A small audio embedding model, trained from scratch: 85.9 epochs.
Rows from block 5 of a small audio embedding model, named by matrix and row number. Rows with one number belong to one channel. Each number is 128 + 32 x the weight over its row's rms, rounded and kept within 0 to 255. All counts start at 0. Numbers have three digits each.
After each channel's rows are labels from the 100 clips, of 14976, where the channel reaches its highest value: "loudest band" is the band of the loudest frequency at the time of the peak; "responds to" is what is common among them. Only what is clearly more common there than usual is listed. The data: tunes sung on syllables by a formant synthesiser.
# convs0: first width-5 conv, stride 2 (model.blocks.5.convs.0.weight, 128x128x5, each kernel summed), inputs 0-127
# convs1: second width-5 conv (model.blocks.5.convs.1.weight, 128x128x5, transposed, each kernel summed), outputs 0-127

convs0.13:083116141089106112107126132150107099099109174096151101108154141186150125094160140088131132101146120166104080186120183119119112086180174121093092077144108119083099181116180177165105133048091131083089116107102104097100162118094090091148145178069130136107098122130157118078107175165119111091175135107074146122103129132097082121136043126173119182100109131076134138119159151080185101111105
convs1.13:114067077157120105079096127101089106092114157077178154113144119061078181096128109122132165172196112068139145138107102123164126129079127076155098152085128153167151137125114105145077128109116145137108123132124103090087057095106093201138090102129131141127101143159128074108077136139113104098126083118144138165127105180080159069096168090103095178108143109156173138123058171074125119112148
loudest band: 500 to 1000 Hz
responds to: the note C; first note: C

convs0.3:059121141180132122114092077154112148120109160201109107136158152123092149102095102128148129109105098108116077203075115090110092141112095120040143151074137102184114086141090166129113160115135179122133119123097119131113096105138102144193151153109101137065098125096042126141120094073109119109139103155054170145107138127138102097089110098199124076136120158130133149146116166165159132094189
convs1.3:140135105159159106069095094139121122099098101080120135082121118125080114113091096128067100113113133161143168122103100125153086095056141139070104150142126143128071086144046096116120129101123150032136114143129075097125109069102085138148079092103126074127162137131141137126083079119096161144123132126088129179127102109086067069103129102074053126081134096083110128107163163081129131153160
loudest band: 500 to 1000 Hz
responds to: the note C#; first note: C#

convs0.49:144104158097124093109088073155092110124088129121072128141200154111094145098099112135155082122084077147122168109102114140134106135145125081157209225084132158120116115145097131135111145202089186104092096084109076113128091112112168143174164137112129116154146125099083101140093103083100100089141122107176136088150122128090099140134112099155131116152100106132131164126109119079141148120253
convs1.49:091136078133131099074160137079084077104091090072112095119057087074111111086088113125098088086125071112103130125097158131103095118116148145053129173075109091125082112123069099120106128114102119117107068073127074109146157071115098129163099121070133062128090101114141145136086070147116116139091100084093105140126148127099072144093118107137153128060069103153103086136145131103127118146130
loudest band: 500 to 1000 Hz
responds to: the note D; first note: D; low voice; vowel: /æ/

convs0.6:087134101084060107142150081125139129135129152114132091118065101163126117136151064083092087140144143117111070153134137099093151094131135138062063069119102100094122156181147161152123089066116090098118129142100132091146127140106054054137094144078126125099133118094122111132146124144150139078164129144043105135099131127143139131124065036129123184087102094061129099152141143112150136126086
convs1.6:155128137148092102114089090135118187114127043125117163149151166092143109134083120123151057140170159092085153125128087125165128130042114044175125101133146157081081124160167129080117128121126138095111141084096108121031116078113130139125117161128125145126113147158132055135164154116135125137193098125201146169128127116113184057126127122103118129155165127124116089116060177115123125142168
loudest band: 500 to 1000 Hz
responds to: the note C; first note: C

convs0.48:070151149119094115119066099130122121121152106161072119160158165122073156112108099097157115134079045100133099083060166128094105162117101105070145152081117118146137106127094152118102092154076187122070124128101145147102095106072077127186159083110121148075118134097063109174152154100138131142048113168068173105120147128101127126108126106125119081155144134144133158134120104090071147090172
convs1.48:106157112103146151121110121114138074107083095120124108066050087095083077116102119125130088108039110121090166119099105127139090115087148171086111150108141103118082092138070078043069129107099117063131119066123106113142154119105100085144104098060124149127123103087137164136114130133120151162101082115098097151127090115121088120121129095079062134079082098088101064126146153115129134154151
loudest band: 500 to 1000 Hz
responds to: the note C#; first note: C#; vowel: /o/

convs0.101:060091171125121122132091078144136148125124100174092134163175149137126149106121105121164121129089075129139096095065110107141106157147133131072155164066129112157122128146108168161139086149102208119096139129108117154134105127053086131240171098120125145090121137107088105185108114104102139144056126157076181108109127128101105122097141140161124114183152142151134179139130132110088151109226
convs1.101:113156102128130150132121115091153071110082095119119090057054084082112075101100121124117092103060088111082162121100122127127099121092154177109137150107113100117101110139082089045086129121104142031125102060115089113148168123117098094148105140048129132127121117078131158133128104138134150156093075113111097147126097140099097114108126095089078131091068099104088048126144154116129133146147
loudest band: 500 to 1000 Hz
responds to: the note C#; first note: C#; vowel: /o/

convs0.82:118062131141196117149138147137161132127106113074155124113149124122127099076114151140137164105144150127156104062139102163109167102106100113090115123118155072132099124109120134128121184087117188108113144094152026137139123115162151182125147111142128158126115155136152086154005092112125143157131123047100139068045157129096098114083141148091124133137105155150128161121086070137106069168119
convs1.82:116154117100120098156110078063143079094135192042105128128155105120100112093089121128111189121124120109076138132138114127094171175136111210073063163141089070129119144105170142079040129136126042125129142151093115106153106143093108094109105099124134151128098036123086131148126151105123122129125123147143156108127108098144147118107125095059124127191049103137102143139143144112128128143092
loudest band: 500 to 1000 Hz
responds to: the note D#; deep voice; vowel: /æ/; first note: D#

convs0.46:161068098102113090159094156102157165119102105088165108140093141111127131084091145161108163101105100096141148104062078083110107113080078166161120100093122156089098098138080079125118120113163084126158130155107076146081133102111104105058095118156148125166132130131158075124102063085115117191058128087151148080167151127148110098120163157077124115122109108151128085104066082115123149079062
convs1.46:072085074130131188158092139084101078102127097144118152079131072154091111083154097124091099105069114097100074122120098129113122116102125158106124154046071165112092100091143126052115128122106127077144134071120150092065071154117091113142074093106130083128121115148070165086154150111116107108079150076071119135128097118147128155092101097111062107126085089086107126137131119164128138155122
loudest band: 250 to 500 Hz
responds to: the note B; low voice; first note: B

convs0.28:119100122146114121138132120102140105126116141121182112184108143199108166093180138134112137155124121123136135140127131109117084089193187136144095053136121132103106178127214186228155135077096092125102144145146114116153189126153130090219128162133135126152128125119219096121104127167100132114103152093140133098128107129115105097153106136106123240122141123140128119147182089130153091105092
convs1.28:108077069135096105081125140128142086065110136092126118144149106072106143071070094128106143168211103108114153128101118127134088130075142083178136145130127073114143101133136105134121128110109123149082121131136083081134082099086047118107067139158124169127145125113095063134061144160119116117090089112150105082129121147099183070085090070129126136120132078170133134130048157109122130141077
loudest band: 500 to 1000 Hz
responds to: the note C; first note: C; vowel: /e/

convs0.16:152092133086117090131084082132123087129108116117139129128177146159089132087159110112132099127079063171130179088099110142112129132163150106162197202075120154099133160105163176169096132188063158086065132106132103097118144089120158125207165137093131099156145124102144086118103101161091117077125123080170122090156075128073095110168102088142127159129122101111134145120156073076136107101177
convs1.16:087129087116131093050153142074079042116081095067120085129135087058090127093080119123133099144163093100106147127092147132093094128109160126125112159056139059155079120120129100122089128105083075132075100081130082117149144060127105112148109105134131116127114077105146129137059132157138113147071076076142106143127148130082145124105136114150151129125051112178126107137133162083124121141134
loudest band: 500 to 1000 Hz
responds to: the note D; first note: D; vowel: /æ/

convs0.20:081072156129121108130079090129128125127115090166147130157172162157102149100137097124152114122081069123134096091077090115113094139165146140074159163069113130134113154117144192176113125135092191120086130139120089132123143093077085135255168122114113121115092130100134084148104102143079125122055133103071170095124110127095099103092122124127124145133127153134131171139158089093106120094165
convs1.20:112148084121135114089101121094145052090084107076119090105115089058099101088072101125119110151133091106100161124095097127125069124045157147145124149113125067144110099135126091075098128110108111093075115088124070092149140098101069106140084126116126153127127109088130132127075128156133135152068058115142111154128098138063157064089141081088082136115079090144107073125124164077125132144146
loudest band: 500 to 1000 Hz
responds to: the note C; first note: C; vowel: /e/

convs0.79:116113167159195148129132141125140141120121083143131131120207154099156133103077156109169160104149146171148096060137168157139135134156119120089129142154141092150113131068107130102115178104124206118096135090162071107128111086162152186145189102095117154083083138154093122114049167106093128097141125091096157104067081131069074121074078156156124076126122160094135190125107120143095107147131
convs1.79:107152080111140097134119111095140077111121203069151098085049090047084176108135117126102203097094077109140132136107117127104141158129122165086105168115072095175167159131037105126072128113116123148112097160121123102144109141117110141120099078092133146128102097105128120139080069101112129126095078126088150141126123166096059106106184098098101149071070107109141134135145126088130114099139
loudest band: 500 to 1000 Hz
responds to: the note D#; deep voice; vowel: /æ/; first note: D#

convs0.109:127146095155194192127126106113141123151106106063142151181090175125106162101118087097107179123130139133177107061138101172123143115114140138100103087132150057161149124095128103087131173107109104105113135120241158117159118131164149150037059096121127169099143134120112155084146069127146145137138129155094066180076113128111090147118151088108126101097163153148128119130115111149091131156059
convs1.109:134136117132095110160077073082131113102121171108118097109074089059149132084100099132094168140093070088078085126108082129102065136129168149145147129131093096092167095165060102052147128104091155142101103152127075108142147165115102106086093142126128148128128148125067081138101085124114110093068084124114164104129086137099096089081092108151086126089058089088126064127120099145130130128101
loudest band: 500 to 1000 Hz
responds to: the note D#; deep voice; vowel: /æ/; first note: D#

convs0.81:146091142154197123138121173100157148119108084077171119140132158092145133097085162163138192100138143125182133073125124142140137100093101156141097083140158117136111124087093042099110178091149130112138130122162055138115129083159158168023128115155144156146101144157164091108051117103103129163126125070126127081115131131121088120108151164088121107124106163145130153112072083151115103136038
convs1.81:115124072131113156166093124060130062106131192121142137094118091142085135086142112125084187111073097081107063134116106127104146150132067183062092175117061138136149134097131109092069128114113102128145130148115137097133050160113099139119082080093132142129116089154058158124138136088107097051079141130076150108127099123154109131104133106088077133129067096084134135134141082146130130124091
loudest band: 500 to 1000 Hz
responds to: the note D#; deep voice; vowel: /æ/; first note: D#

convs0.117:128109156170200148143132149135153127128122108076127120142166157089161144114070149101148153103152150186146119071137175155130141120136137118121107097157148079155118136065106089077140181099121152112106145092164070090127122112184164183039160118095127166108111132165095121081049168108113146085162127082119135105081084131080074141104063151144125083111118166084130174127110135162115114146076
convs1.117:128126082130089086148091113100139104122124205077161120092086110060091189110132124126095206131122101088156083141098098128116141169133087160104101152135083100166189163122068096141091128102105126157116110184131115107145052158125121161092098079119134167129110111116081068137083089101109109077110097124098176107127105169110068073107174113114093154107079119110158144132127081103129119096107
loudest band: 500 to 1000 Hz
responds to: the note D#; deep voice; vowel: /æ/; first note: D#

convs0.61:091113156149181145099120083147121124125107164141113115132174153100116128097073110120164153105146143149140081152123129146112124126120094138050145147116150100152106104128080151102104175098079202084063105079150093113145080069145125167153169165087122163059075134083069109129083102092092111115163111143052172128069126128075085105081118110167116087145113157114135172135072143132167112139154
convs1.61:114154072162153135140084096085125112102107160093114142074064115093085112084112099127087152124110094110064147120102081128149098111103124155069103168108117157098126105145062095034065128109106150098135104125119082100124105144115098143152077094050129130127093127150142146129105073105110134126127092142104118175126101112097090102090121103054057121079121090073096072113129157084129131145158
loudest band: 500 to 1000 Hz
responds to: the note C#; child-like voice; first note: C#; vowel: /o/